config.toml
embed_dim = 128
encoder_mlp_ratio = 2.67
encoder_width = 256
encoder_pooling = "mean"
text_encoder_causal = true
text_encoder_head_dim = 64
lr = 0.005
Rows from block 5 of the audio encoder, named by matrix and row number. Rows with one number belong to one neuron. Each number is 500 + 40 x the weight over its row's rms, rounded and kept within 0 to 999. All counts start at 0. Numbers have three digits each. After the name is the row's rms in percent of the matrix's.
# gate: MLP gate (encoder.blocks.5.mlp.gate.weight, 672x256), inputs 128-191
# fc1: MLP up (encoder.blocks.5.mlp.fc1.weight, 672x256), inputs 128-191
# fc2: MLP down (encoder.blocks.5.mlp.fc2.weight, 256x672, transposed), outputs 128-191
gate.68 099:448425427504508525548501472492498529541521497527537483502506547540456439512470496525548539566434518430450493540533468503485579471482463503515482547404520527527517474447519524433472490540589499
gate.69 081:559535475553454532555537505488520514554489505489513477463468530465598511431498464494519503525494532548527489472521505506453463452443490482551519402515504489490504528453490493543442530464537452
gate.70 040:465469462513487429528512491503511477483523552511447532470474492522567530480517454502527508489532479497507457519476475451496524519500484515512564427481426447465521471537514564531516461497500500
gate.71 039:484471460479406500488530504438592509517458432549461466472505488530463475464531501450454464469548519541538476586524584446492487513533428513450562485501521524468511525537461505503510540507453580
gate.72 134:504487439469503488445511403548566524435516482523451502519453500531533483551487481516504527493515519565506465468524476494530494399446525547504558531517485429492489451508451501410485568508559477
gate.73 118:534504455540459510456442539441525432542552526521462499527461463519465478523503505467450438555512429500427489491498518529488537514461564449469509452471516455508441539461491502511520519531538470
gate.74 108:454590496472495512499447514499498426507512525424547580496469577440519462468605546531492487471481503474492459488489485516594536480519471439442464508521478485490534484533523443509493421449398438
gate.75 110:511536524497460464497487495537483454481540535519513555516535445520498540457580551534505543548538531499472490551479420517494509427478509432413554461478514478496452511499559549415450493533492501
gate.76 074:493507590517452472496477524515512517439539488596469551534423482538534455507499546506491549494411444510518539526437561489515465491548485509490458515521494464480615568418529491528548477424507545
gate.77 098:501510432543518442467449513485571515466457568518468501475532531578568470460529494481514499565433463479506568523576539448540467446467449536498475451572479527565443475499565494550480449488498529
gate.78 069:534472528566442460538480450458475445456523439514466512502454604474439443529480525508484544535577509468472552542498482495470482496593514448382475549502463502443474544507481473578438481516482475
gate.79 120:448447552448468526500467522537460489533563538512504502476587506488512469497550462515523452532572493514492484541505459453450472424519473476490477525468466537507468492445482518589497516500451482
gate.80 101:487501468468506483570462510507527477523561475428540537431554528526525505546401519488568480470469494529508486518416532484481518532508466426427520501560481479523499495513517401448449472545494488
gate.81 101:535484500566523460487475531435513518555494519481471498436429501497522482509497553510506471451415470541500513460558453470408468406497491460465550531513517465514468521519542556508443533511476527
gate.82 137:565447499463530555463444523556475521452468447471533541543521541501548485474484517509489438487539498558543448503513497519564472532427581528508529554479507403542476432465528469550534494587534459
gate.83 021:440496473429519543530542496466560541539429512575532523497455456493475442397499448550486504508432452476513488565508533497444587507492645512522489569509555468500427550526514520527477499499561534
gate.84 137:513412509559444450458461477504507480563551496508553480473485485535546504557520539568563460543523479479463486542463535519426483457554546560548516523501443514527504510539408496505511474519503558
gate.85 116:505547479463546497516464494488477510518479543470486493540427509483454554451534542481488449510498488524602434515529549482582461503550547503500475411484547459509530520509529478509554508442583493
gate.86 123:534462464431510430546531450480457398441494436472504505493484523509440541478474490479489521482461483555453486503523547622481445546492413542473459490442495463565500520517503517486466541477537542
gate.87 046:480476449498519433478432480505578479454472542543583503532478482507503526507536492504541496502528549443519549583478504472524464508493497621403513542463499459492473526492529487421519534490490475
gate.88 137:455554461537497531496476486488471590504525491534477543537519531435469586430537531454430534545531477494484485566524419523535506552517464480583463517514504498488542442520501469474489544519559501
gate.89 111:488461581537519502466415455528537473390539507503557478442472561496512519466573504490454539437486480499524515497550505485489524436455448470498495560425463553429506440489497494386532461546546481
gate.90 099:511503487481453541488457496431492529469460442537540498521535459547493576469478546484521509567469469404491480509499464508592516509450557526495466426473549523524459497500449456436510500512573467
gate.91 023:485498501531495480476501465492441564473470447430501494519521516559503530473534536468498501527511639555495507459514433541438554494510567524485535549533456511429508446478560495523469466492465481
gate.92 098:470469504526499470488479503453553548528521481424488495524484517547591529468524507503470466503540476555530419476506595500522458525463531499513528517543409463550486595554486407469499499413469502
gate.93 104:523556560515474514505489573566545556529529440485523486555472558483455531548452480466576492526481548478500525512524504523448496592525565536480491527486426374510453469495510494477541469438472496
gate.94 056:491490560514452455504455519475478503467507517528479499521478476525526572466495561497441418405558490454502442500495403498483498521408513506548541513571545469472483506475468413537445606464482492
gate.95 056:537448486472507413458482549451504528462462533510465479485456474517505544479497450458509507512452450532471547494493513495473589467474520512567479549556506563456549459480458520538460506522612532
gate.96 091:508501516463546459454561537484523547515508442441542487551543505507509538516508520527573527555515483447465446453496480481505488475504493538502502511515503447483453554461509474498552469490522448
gate.97 055:535504535564516564447510453518433522467435463532449527558575546513519487489504477545549529498514457500488501462515507478488521571425460536411429467475518512523498434452473465478518527579420474
gate.98 152:601524479563484533506490487489538527489475500480538475520470467516543488484488518524555559483500498458432484469466484492518512578512489544520477501501555526511489478500558475562490486498552556
gate.99 052:451538480453497547509394488528476480499563488512599430546530421488522456548497563455542472529512484498436471532491453507513411468505501502482495517575504508459540493526537523514549456515510528
gate.100 079:479455531461472526484439574532557469525492498505513454469475565567443554503439390506440514549474445542501445539437512548416490554541494520467533508563514515508519392481447491527564492501456515
gate.101 131:499500421566495544519518482524541555557544421489481530491521541462582529525486544510493515519501495494449438503439439487462515540520489525501524422479497490531446464567460499543477513484532487
gate.102 099:553481455455509601508504467462481506530500515566532545503500520411451559450517505496512439442565490446581468485502448502499512534490495512465477492555557551590522460526436524492530489479535498
gate.103 087:576494543526523455543494530517523522422459492450486485480506525472514442493458497529564527430474577461479475560473516533483540516467524485442467491499503486480527490441547465537536473490481512
gate.104 124:477516438503477448561465491602434405494467519523442534521512513490551434561484498540482511491471475442450543515502560485472583539495444505447391533530486540477430408525545470493512517533557472
gate.105 037:518438457499512547475461470492439513509491557413449510517471522486493477465477429488576501487495453506446452464478483511461428505520467559506572515533549524448567509533496541449467445555528479
gate.106 089:477588518529435525493513537442523496465448452559434498526562489506471463491469523556448610557492542545557453480546515497493556542498429476415523522484540527447460558465501478483505547507542472
gate.107 093:532445476440510490452435538554452486533596529498522481542457469489441511516488479530479441570486484462494488547564513476501487527489524465473424455541484517522462460560476555509503533498469528
gate.108 046:492509520426457586558430517510475519519558516522482562453545507504521564524498526539470552479476550525490507470481541415461546478588523515442437549553438470453530536540477539579470481493513466
gate.109 137:555503507502544507500404512439472525460542418500536539513494492464463427444491556470480509483515535420437495557484478484488532504479522497528511477539550476464481480565568503443451499478454551
gate.110 082:456423541440475444515410493521476485457521431496516472445499527544537548491530492473456491432496488566451424469470506504517382520516562579554522509508504490569429527444472517504505517431524428
gate.111 105:493541472519497453487524530503491524526544490502579405551496485487557540511623557419457512490545493430550489519476494477529514479476472485472526473492510543514541455462414478537513460479430547
gate.112 060:479451487551571439543565572453514513504460514521503509471442469478554507510530565456535526433518549559458400541506517515447568496547497456525516468482436553453492520470472460499535582519502572
gate.113 060:528450443448474493485447469460485507476418568443512528425493469536487471510465492530559547527606551480474448500526437487478532448468505513464466534448518464504451420501463494464498470534563581
gate.114 061:554471505551521517462537499464487567499516482476437517534490559530601458479474516524521511533471443566501436507502485500503452494498439550534461505446479427453501442474488537526514593461510489
gate.115 064:548488463538497548547514399500494444461375520515451477493540511505544428500430449536523538471515475473467489500483566493485489428488509464526452503503523538493472570534451487495511529509561446
gate.116 133:482483474462486525496451456421429507494496564425444509531500515451560517565451511494413522468577514481596479502510496510492524420533489474536570451467469465431475414538474525508473436461507484
gate.117 151:460496472562502477485434458499517444459507484472429477553444478468522463514460539462529500506497528497429554493414532500449522466448523527510521508458521524486470471526449560495504464573508497
gate.118 082:553495521512535449545501425545418522511543515527507466543442510544527465424505457529547543463394478518436411530486515486466540483514509490428503506508491498505477458442550486481509538493442502
gate.119 127:527413526509515475486410449464509479555506502440473520527447524497476559435581500461492443553499513486486457437442448413457451517560531495473494512471572496525531624426462446558561530555429485
gate.120 100:490437497510457515538564497548487533538525571423512503538543473456546549427486447531482576480525545447534461542571515484462491488558491534534479594461464492529440468498468547522527521437488478
gate.121 108:537537531581508444518487445474512480555566450499551497457497517521453550427527526496485500421525509497453476417450523499525454464474518459538464484519542467476460440523556403531472487466469469
gate.122 122:518519455515523431574476468530454468553480458481559478531597530483489475482457460578487546533502530491528469411526524492399478556503559543497529545462476492561454498552599535528490496511419500
gate.123 064:412461471492503490501444421536459495452483464452403494597537494459485488476518509511514537479475456489503463456518564541543472514554499571512522559504494539537502481491552509487478460485557501
gate.124 080:529593491482451486544389526522560566440430595470501538553521566546486562493492525536563485510506526424510472530515494421500536543527423566524431446497506466536475544468474479433520569516455505
gate.125 050:534540519560470468439482511380449473483484477440458534502443469526498547526449428492493597511504532522545539456503458443454524453482479473564561446502516587435493476420497511530505457536489575
gate.126 118:428533447476544451535494458460490510416516521479472569579458464502467468498483518548499570492541492507507506595526538420501560530540471511487427462584495465523471499409556501542489522479443489
gate.127 053:545472494493463570575448554509552570475482533513451519557509481443507446479523514462485489554541510517479492509481507444494505476495541548447465513491546417465435587527607492538496549503481508
gate.128 125:454482535459446467466500498533555486433589543475521522514510501537525505529564489453528487525447474485575544470464494526399521491549463499460484477539503432439494484462462484483454519497455467
gate.129 120:526483555461526482518445550487543527414538526577442469532475531543464494443530493531535549463503502475393466477518484601528471445548409468492505537539503497542446498481545471462506515502497535
gate.130 009:417493483506426432499599496502530523544486538501530504466561568502483489482488447499567437534524381517486509503580451537508515438556529430474483522426483518485431512451535499504489549545539543
gate.131 037:533411508477501465500483523505561484478492505549593573539489501427508482454512463573550452508577582477565461537473496408522588494526478509514481446511524515530462517516538464497504528515546484
gate.132 062:496534571474512474530488513580558475441534471525501535557513491546551472527443534464522534469549530447463521519426465436513569482494508496505581569496525490431480490476555506563545542489448403
fc1.68 111:506498517446500473553485456473520519555447523492535532433487495514502524454511514538464547508476456502532501473568536535523504582423458490510505587438463515476561419513540425431470516467525513
fc1.69 069:470449464390512454508458535515454489521479484479462425530518496462480465501497547517470535466472537412521469436472506511535433572531544510522486574514365552503426511504538460515486458574491546
fc1.70 046:462479516478484540514408451465501468451530504541482516543514471458482455498522522579587533469539500506482492475443505458534486540474502512556500459480443519482580508554510532388508572519515533
fc1.71 037:522527468561557478497505482539515518507491523483509513501468437460474488436468524472495458556531472515492496479458553484529543461574530497533520510483519467518511444451556517607511615511527555
fc1.72 138:407512562508502499535508505463504508556524536472502475471543513432413523525546491514464418466537555452466539507472516506439576528509435474508408490519518599551547484474527479483506474514488408
fc1.73 118:514481453541488451418492471417514498539522445435504495473471509557489466505540510483512440482493486509568540509500500533569539487555500526500442478513497503527433541417578486529563497543561428
fc1.74 103:529425486518528496477528462528487559535533460503509415485494482496549626551488465468524459513552504578518522444554549535426501511501501584503512477544547520484506498476468523502479539514546545
fc1.75 120:518623507526547465451493436532472538586466541493576605474510484492504464433462455552523474511435505503478491534485557501492437472511558550526546453492512531499442507542398496476484503526521554
fc1.76 083:508480413482468567455544485432545467468492461453512533489516476530544546543515536552481507492524467468535470497514484540487524528480516473549481521495454533510459494476555514507433441536445450
fc1.77 102:475457554476433538528522529489469471504526469453457480487482407436491504531454505561522557424601489564505525522473555479493545511575590543569564600442492500485544481434491594538493483572495455
fc1.78 063:550555485584444489547558366533571446492543481518511556461448528527464516439508522502489498506517510479461558443507452501443479494422472459500511499546441494438599485554553497415464448501462447
fc1.79 104:537477528502479526530445536552499395471393503522478519530475492483511499520537452546528481492562517493503491495505523376509480497464487538462540486463490515518507475449511469491495463488476527
fc1.80 105:476498533496511557472544556472445518525438462571504482488409474561463401515607472494525498568518557470481545498543454508498509540439488545523461543461516515505499522523450545565507492480547498
fc1.81 094:502512497538484569525467458507448522530461562539509481458569538525483486486520528578468531456560463529435494579489472461478473404413496498526511546537560425474475502491580573467598473501571476
fc1.82 139:515481528534532492431506514535511500465512464469421527528494487519490483484527517480411464517490495550519489456460576493529515427438588531488485555492488446507481470448460446493497492550534492
fc1.83 025:440437501501481519479464515417492506520466476591531477516513483454481474492619499544437511495485476484542432505509464511429504477467580488547423564539500435483490510501506487549508520485512539
fc1.84 137:519524465484485532563459490563507599556516532483537481529493498518439569510564520502494498468452516502503524513503529536555448494497519535493494568585460524413534461546507447488469482511473527
fc1.85 109:559494465543472506453524555454517464474488520448411539445457422514450489492525471501427503505536451500470534465436515533491536515563521543504498622489508550495463514593487475513540472472471427
fc1.86 111:556510469464556478550480492517438441493483435498469434473477484493482533469474474484456472496461462556432515488578492591483464558553485535453460485498523560539507539533575515487473525531529600
fc1.87 049:493548478450495436502514480504518458475498537544412447467528478557420500530469473519459492491439487514468432503457437487531528509503540496523514484523571533470464474560516444492486430535535522
fc1.88 134:543408559529471484498452464533577540486465526461554402494439498580517523533476501474555543421438513541510499442434495491474484493612470506465484458549568447501491508434467491453534485523464460
fc1.89 122:533525543570486488515474447525554473497539463474495438544465528536461505502490451436488440534531503535472551524545482486395508448527494467531539458488503477451518458550541459524437478509521396
fc1.90 097:490548523536559468516518474557506524580536569456467528496451510502495446537477483518449457467551507593588468540463534504432534475476506513491518589539516509446532422523505558486457490597526470
fc1.91 024:475466511513524437469496461476553438546518472489478526520474492429517527526541561543416474491449431506562500542527472418549466489488477458513431482479538488439511507490528487471444527549488549
fc1.92 098:505481497437551557451463543445516506572489478506480498460520467453480475489451538511444484457489472508468569457489490486479535472529445492525528485509555494445467509446483559464553389502502499
fc1.93 113:413426492566404425485441478534464519577520441461545503509511478466516560455479498479549474514517524523469454442578472505475560480510502491462536469534477516489421470484507504495544503501493542
fc1.94 062:470526532508486527517534556452470444473525550539491492553563471534527573530464559502397498565497540408523406487555432510530482500463509483564553515568510476506484540512452472520535578452443509
fc1.95 050:525535464453506605572457526474467469524432505536553439536563498494508478561506535576493454509514559463470482524464512512500506479540567544533482484473572464479507587431486510472560450518518540
fc1.96 092:510459509520536461540562512563497470472564530461469444505445514508485504472620506543519513516523551552508458474526406551493531540539450543515472481561511538490540470437488474496550490523572520
fc1.97 060:463480541422455418552503458524541591523555490477488534503484547485520502476449471472513529490502494380589489430453500472533581477512523471597473510485533540458571511546478517499495535560453460
fc1.98 147:429488514502517513481515532509508500464556529463447548448483486530511502441539520587473546474495458501501506457500460567481508477451528538492490502454480483410526528521476492504552521515424492
fc1.99 052:519434569537470504528535486460537522524539494440537539461535521501512438509517474502434486470468472487497507522472602510512519524519495509448554531474460460505487482554520505436521463494517479
fc1.100 070:516558540444516452459588577549515478574509548420521518449505490428552465468524573353586552516503540454511537491470459504471417541501468503492454501528540523516477485490543486492482531458446468
fc1.101 127:508488494506511490481481562511496497501527504489499516462468493449437523477530456460502470454486503409412408474490497484462476534464515555507502503554494572524469562530558503547495449491459469
fc1.102 096:497512467436517512421535494481458514507503457511508520491507510442455557419498557500504411469517536537582487481508445455552481555509478497475500467526528511598535489521439529492494488505494484
fc1.103 083:564414502438492522531503504534516521458412568500576495486579455498511470502532549497480483511445473497530498514517546534491525490583505449490440514506514437515540442563530469507522446499492473
fc1.104 122:467473543453521394486524511421504508492520605467509495556449537565521549507431474497464504475517492483530550576534475518503469472491585473477546488527537460488599475420504515461519533603392520
fc1.105 043:489544514384504491496500539514524506525539580515507453505487526514621536521494506500428469468439435495549429521498561531466525528497536440451456494509445472582536523461553536486498534541453538
fc1.106 097:480554533497514499515496545445474529547550546493535519533551496560463465534489482556484537518506492452544416497478471521495582508451512557464599455511544496471533613496522411535544514485467437
fc1.107 097:487449442434530515603452572518496442485573562481503438561474463490432545472460423542406436534508499513464457493545486496477516517501511493498524503476525507540455474540508530510495535455514492
fc1.108 048:485560531513558529531538508525461485507476504536512528517491547377489468472447522558452565541425567505489547496532535534508474457437553464507526517480567509462518515412466579480524463443489450
fc1.109 155:475531468530495492561550572524466583568482502524483446461496490471520510519453507541497489602464473495508526489474501505523432512516438458528405470445514554456500453462540475511471488449517454
fc1.110 075:408542462485572590483563496469501511501510482558532554492488473445519536453498479529533512513486515483443563523457508546482457469492498518513486544447480582480493472511531450467455513524530467
fc1.111 099:479484502491471513510508475503575539515480492536431570506543453537492468500459489547442525523480472596543504422550401468488476473536467467446509501472484492469454521495498534410435476505551495
fc1.112 063:562510453498454469480518442488469492492485554464456494393479538494486418511491494467447443562497559570498550456548524445444532470541485447521544491434527450544495458534520467512508537455594491
fc1.113 056:481423468532512472445477465528471461499496511529582501446447424481501564516520468479538516457465550487534499523594493531449510475455431526498460517504513467547395428511503514493549543444529503
fc1.114 057:515430562508531491538495522506495420473457481544512514491472413441461517546495534467510512466537561442501563471546495514497554444469548488519516536540529564470497482484454479484545465507480558
fc1.115 055:487490529487502481468467513529469482477565481481520521471502482543501561521463466525487513531466471558557486496515431496462486448475441489422447468532524422578462500497402462498487441476504533
fc1.116 124:530445466506526550507474540533490575509549483572464472460559481532539505500520496548493495482426477541441406536471508438514514497448496516558466556603484493522506545537532509459425611522482564
fc1.117 135:487530545529551459505480472450488511483508456504555480492469486502498537514529542532474520411501456439591496534446491541515466511498489510487464510477482539460580494505495395532497521434476542
fc1.118 076:559521496468499481498436479549493531604533553543494535512458450554562483490467465487495538394425464542441450506495581489499595482527520522461501490518487480530515479467545448504447485476475494
fc1.119 130:449476589524516509474473482512480510530479524467471548502499532471484517466596489516463399443521527448500504536524523486526503578553511478521503504460551559547557545504513509471569515564426499
fc1.120 103:465522443521444472497572474531505583504512518494488510517593539474551554498469466541466476454521534452514465530516547514458468459493476526504514621442542518546466532510463519500514534489486526
fc1.121 107:455502550501520507527510457431478480413435468525485526508437537499468487523579493522528480528441505505461528488493531518563438450549466475456474483409501531445510566480459464507531432531538466
fc1.122 120:535551557487415487436500563469496536490521572489464518469456500495576469553612561451460520457461441534474544583555522505538512444463454495498537465542548544500522498528462477519530469484564419
fc1.123 066:498486436475553501539577468490466417525483531480537496536538492459509473497537520522527477502433525534463544534515467517512542504539494447408526556480501518456559453510518545503467483477545557
fc1.124 090:528431478478509444566564504496501526432482452558460464533464534448492514492478502499527562555475480522556515520433519496527470463550430541468470545471508514540493568512541500525472513436505490
fc1.125 056:490487471442569534592534516520447451577492492499525553516522503501487515464478520522531497490456473552468524525464462533489417512433523530534455544527478547538594403463528460516541579531501581
fc1.126 111:503537532559522496484467472503492572519544462514515524472506543515484471478541541560547429524423535536513504515452502486492485520426521558482529474456507540490496531498523453534526529486452563
fc1.127 056:474519505525524433447568451470451478506456516461497507498504526517495568502470483517477491494442484532511550533515520566493476500521424575485512490501405528527612437533436488496556514540523519
fc1.128 122:486526486556428498536483484514470537550552462491477477476553479487470458505436572528477492457474478481518538427517548445521489523500486538528455577615515521526560396483557517499547482500536522
fc1.129 123:425520494504461448473484499534484501461443547471505510454485510536553457548516473489503485489428475510552495506481547515471522523529471476499570582570477476445527556546546537493544362515456497
fc1.130 010:484414506443488507499529455498508553570489507510464525473502390510543491473540555556458486503465544484478420485539518494500404519478549572526545521569506514468499500509446503494452554529462482
fc1.131 043:437492515522454480534461493455478541520440464435503526537518504499535517468527543490518517517526483505486489606527496415550572508502487499491482493542520455516409659556466500465552479513535439
fc1.132 066:484531488505546550419522530481512553538492521491478551491490605489545536507539488563494515486459547485467549545446498487498498429513488505510553518455471523527496494537464513612462413494475509
fc2.68 107:485537534556540570525488557535533539473581435485446499496495479499504540507501441450500524553574537460433528575415494501477474482512553514512457476596520451440503485482448553467415440545504446
fc2.69 078:442549495498537529540547517540505475471525462495509513453499457424526471510555534464487546510524499470495554440478500469483513439493543494531534550461550404459522500562543526502492489492422479
fc2.70 046:507473495415479475415479531485521458512502447406520535520485498508451492430507557468498576501501478537537496467563523538507540463491505554515500534460445487442495488541575490567551537474499475
fc2.71 039:456416495519491506512525486486494487493578506470522485516477539471467524488518500496540433518505489444522458547590561498472440486456586485484546604491562534545460572514447582451486475475494545
fc2.72 131:474523438524498542541570529531504503508595517546544474465528500454539539468517527565564487535533478446555480463487509424508473567549397560521506497452460460584467437506544548600546522510465504
fc2.73 119:505545524457471535499498470471498455482490560602506454457456588424520625549504508462497529481526472427466497520480516533536503573421455422545516487514572527474490437488443492474496486502508524
fc2.74 103:550557529543514501468531404541546463474474506448492439540528531556509558536540580480540462500480458505464545567517566478456486489487489414613567551520436493437496559572499530454451535516507551
fc2.75 108:501553527545497506535477508454524574435577526565515445495511493463546510469542495457411478469559456516460484519415436479533496543478483479497463519435489506503458483521540515491510502468485450
fc2.76 081:529485503535499538454506571485558539495516538513533507490440479536424503490563506452526545471515472509481483458503527495436500480497487512515512521503517521602502470586557487536428561476516530
fc2.77 110:464543577567552488489487473503499534459494482497454525625445477554537458465512490491517546525545450537542565554490498596530554514497490430470549412535545445549461525509517549447438474472450561
fc2.78 065:518532528473460464394530546450508541477446502525545499475470467543501546510452399525463538462507459534489538512494554522465394495535441531530463469485547449583504503527494501504490506483485528
fc2.79 117:478485449489540580483455499463477495538460471512434559535469588455468539472535530486533523562558478513518466518440453495459478514557492559510562523530515573503582447493511459477517435493446512
fc2.80 099:464486550493565507442496480481527544450530546444446526456636504456393490430454548488495401507525560527550458436522481519504521423551494469471498540463530576486403549513466497479487463483523453
fc2.81 109:464483504591484470541554558544562459502509463461484503522483411465509503487426461465568515438478522497535565509496447461531554547473469499493470517557522499535495506577469421520445428532425496
fc2.82 126:502513463489480441570490506487500434521491507513556479574452476452526483493512466518495483526478499487495528426450445496443566539483590472532400478499509530509520495550481519493472424443558483
fc2.83 025:482493528520554430548470532541461522462560496500467539487487495476546492465494485552495514462597511517520456440505485503451506515453565537576486562521506531527438506477527462524566447526524469
fc2.84 125:524505548533490513504434443478536504478519485513499527488521561480480529539485523501456506501497422564455438441465507489539471525453462527524497492370545528441546435525504504569559535544515506
fc2.85 105:491472484510521523528497488463545524547489497488470507499560408448534467466503500505525479465496548516494481509437489583450400451578530499517500514510493404547545490408562471483503510577472451
fc2.86 130:494524569507487478501465521449453505557458513529486528443525546468566587504558465454510536481476483545461484495484406464558532435572497539455471518409489467518566512515413561537566518478509463
fc2.87 054:559538493545451469530553441502496491473414484516512537514456465504576524519511444499554492453558443439482520463463490510458481532444542533515459489508498451532520450516575509510491530483508491
fc2.88 129:398483520491508491462493429510512445440484498542459557480477555529529431476459521526404482506497437491541543478483553537500505495536493581470426519542456482476530514469514521527483506465467558
fc2.89 114:470529547587534485498532516495454450509499452552484461528524529454476546551462539493467478516445514539569475526532486505482508494428517477507526553438415518557484476491505477460590582486487537
fc2.90 104:594517483441519486505524531471512427480512486450552499509513511464440512445543509499475492545477453489546514519502491578519552358573545512438496499496548526416529527559498494541567444513459474
fc2.91 024:474514527411494499545512421542487503426543575516486450446415517542446470531455478525519544445580444543446446472411472510534507551535519541458495544541509448571407521498523530521458523378438508
fc2.92 096:510492435533533526471578514532438588453544428507512471536509439453507468484504418497528511538465499478527580473451537507589457504414422513476449493496478557427535476493489434484442472499500513
fc2.93 107:478514482516486573515558461457435471459497588476466514505512529476450492514483572569464465489521470482560525483545444495436480433496481411567530452457538551453513506550566513509470508493416514
fc2.94 061:569498533469463440469490536479491546548481472486532527492452557497473510540485487473551526529485540578483591477450447535485490464533452469522595485474515485432382471530494492576517461529507545
fc2.95 049:478511540613469491454590466484494509544434463481448511481511532555508529496473451499503493535497464520535427482446463562480479523444485551523488419513473537521544426540478503499511638452508554
fc2.96 094:504469530571507505450497490438427463454415549519477526461514524477483554464492451490376410433531445473516473544464518467546455460559518547477585441528525481519504522530480553552498510487489493
fc2.97 063:435448437547486469504507518564558484522534526449532481494556620500529461438560540510501547514489544522505567488449479478499535494427516493473492523496438478466463582547491516448513461445436481
fc2.98 151:588558527502474503594523444572544515477595510518582529458479488469427447518469517449458517555552461550519509499518552497450534540439482477549463523503526494528424555540461447541519532454428468
fc2.99 057:445475456504558483430547491440504493525472514543534556473468512527478508434506547546544444487496506449546523471499551482442484386508436469507521488457473494487499487468538476507465596472563436
fc2.100 079:515483501493495497449550497518457466506478465526518456552515520540462484537464484572535433502489506477460464485457434520457488518477521520521578471516496412458460588440436470512486512561557508
fc2.101 123:477514507517581527478547497518524574541543489437488516496499473469557492561483495459485509514471526565499530460544473602522539411483434507541594558454521426540493479469557524473507487500558572
fc2.102 106:475511485552408498495456517517482472497568560507492537490505504471515495549525498483528556497544480466461515484466400406546515586480577469443537467503440486498535422489514489434472473507529448
fc2.103 084:454512486516537515498423563481483488508426403536459515526483557483509483482504507465450539522510491488489497519482561538551521476457501541525468530556556518456511519472459517428456527559491571
fc2.104 124:524508450519476550534473498543525445501502455418569448517456511421616424458488494475520530485492476616501471525463488458543517526452530524523533526521518523519561457442415514537495532447507464
fc2.105 041:512458511485487498534456485482507500552552510478431468523520488465444485517507463537542441509558516540479484379501523470503486561544519584532513541507594554469482539588510521535586547501467502
fc2.106 098:466481470516516554571513513513506494463532505548463439564431479549522468482505524502500474515461516510436570519415539499552533499586464467626471510474560487484435443526440502580488530477475516
fc2.107 102:479483577552479499481514480469472560569473461514554533477491607455571531534486487447499570472563472513540538531444463405500497521539537496451516508499443476441430501509477510536557502529467494
fc2.108 046:389466492469443546498525443502470493507568421502565547495508558487494476501503426423489508538552380458505482425492498482489532545497500511508554549500502437498479537503457542543521538533507517
fc2.109 140:508536550563531528508517556538523458473497500452564514512470516454478483525484535564486451562468506545436473481431452557445431486482526558524522474460438467568448585556476527492512495483430571
fc2.110 083:450498541409500447503463558576496488537549485439484392589505547567518544589524544449483571525444496432498567531536562535510475479490527472493525462451487495452456568478495525501556446529538543
fc2.111 117:483596388480551514539504487458467424478592502473509548540452518470560556493539541495441503500540495448491501539414457518572534460499457444499526485517465561544487445445549430557545477490442469
fc2.112 061:546478458522553557500566472514487468603461530450524482507473422440480543539527477505491521464465515521528541503520503606559495502507539514501473484552517488429461519468509573547569432490555474
fc2.113 056:489505547523430549534564528523514433468487433543483526540456535479496508432506525522463475502463471586508530473526581489513529520564556501519486602580506490449531499491494488501496479561498449
fc2.114 061:496471549507494442503502459451471472567491485567464458510536570561517529529552427583443473501513468457456486524554415602483492559394489511555588480477461566526485523543442469479511501522419499
fc2.115 065:515501448571494439391513434472526490448481513447526414588469531435521477532536524503452492530522584604504575535497490513442494504451567435464498505531533513515511507521474554509503458503533499
fc2.116 114:414534462497456569475551512570466475482532462472525433576506538490516509516473499446518532581461536545531475539461547458493540443490496488588576447485505444595531481398444472498544441524547495
fc2.117 139:518385485533500466552512494566467480527559447445550529476453535517525505462474528453502447534522456611462451566489489511555543467520512516471556514473481461455491500508543546517511448479459450
fc2.118 078:503566463488463428505471509516531516476490501471539444519504511544471481452558512517468476506514447466509521550526503521488543469400554478465487542521519433519535566529469514476531559448579510
fc2.119 130:509438470480488445495542487478390499438543457502478494486493507505498514493534480489506499535470491520521467494431522526476500458548461551491503522503503528452496460577594453545477478499425517
fc2.120 093:429465597522444582496486501521568458502504489479548457396510543491494491449427543530508484566586460566465498513537456478476515523431571497472503526471485552511553461503497528504468543433563522
fc2.121 110:482505506477524545489459479479473550530519534453428522499467554559529470557501509487549418503582500443474424505545486511571512539536498524490523413501454508535476515493479498504507497420445527
fc2.122 118:521505573506501473519491422508492490484513499500459418490504437516506506544502536507481544517402573488502419508449438580506535572515515547495399452455521529473517537488457487507447505542475522
fc2.123 073:476527463451482515512472449512499517596498550529504542401459499505470512573528530431557575538473471460529525498498563430456469434470550506471542478462545483464479512530465488536478524556446516
fc2.124 087:513509573507522494471444512516487443459511611542521506507462534522491494491542525442529484498416503478521514491561532447542471508494514449395493439530507492465450471486495525432463442560515536
fc2.125 058:450549474505538471450445525519492523459504453435475550471495495519412499467561478500526475517467491427519539536526532529465542524507486500568516537504566572514493527468516486548486529570560425
fc2.126 112:506521540537427546456509568525489509581468496586516461543503506544495514479526457580501581454488447489485521538484449477528539512481499445568486493502514478502511484460562451433579534579462530
fc2.127 065:471517471499523448520431483558541538533543469498464556529484547478484517562540540489490472464574569511559565485588540530555518480493496419451456545479495525500532503507502504558556467561536525
fc2.128 127:461478497552556529547514468534545479537513509488572475509513555464517504474434460414511472531512517508442540539389469398546512489447485486514461495497522501401418471523451539528467529533469491
fc2.129 128:487481456537454511471566548443530467578531438519559520571549447549532507513553479512489533504493584452515485529427479547490470421509512527491450443401493505510471449497586527532560532521510459
fc2.130 011:493490472500471466522451490480560540497531480538526492461521459485495486470551494489484478528436538515442433531432471526436529473576466425552433532440554423520541553512430545532562513480471471
fc2.131 045:526513506518509527435478507491446505488599517526505504505446536505516519484454544445471413432504496524479558490471500518424510453436486467560477579486487541533533478390506545562498486464502534
fc2.132 065:536501537484516542543517487486454439477524497473503485476515520534547519523474535450469483454562479518524447516489470462444505461524476486508471472604448501556472584476531488471496449487564540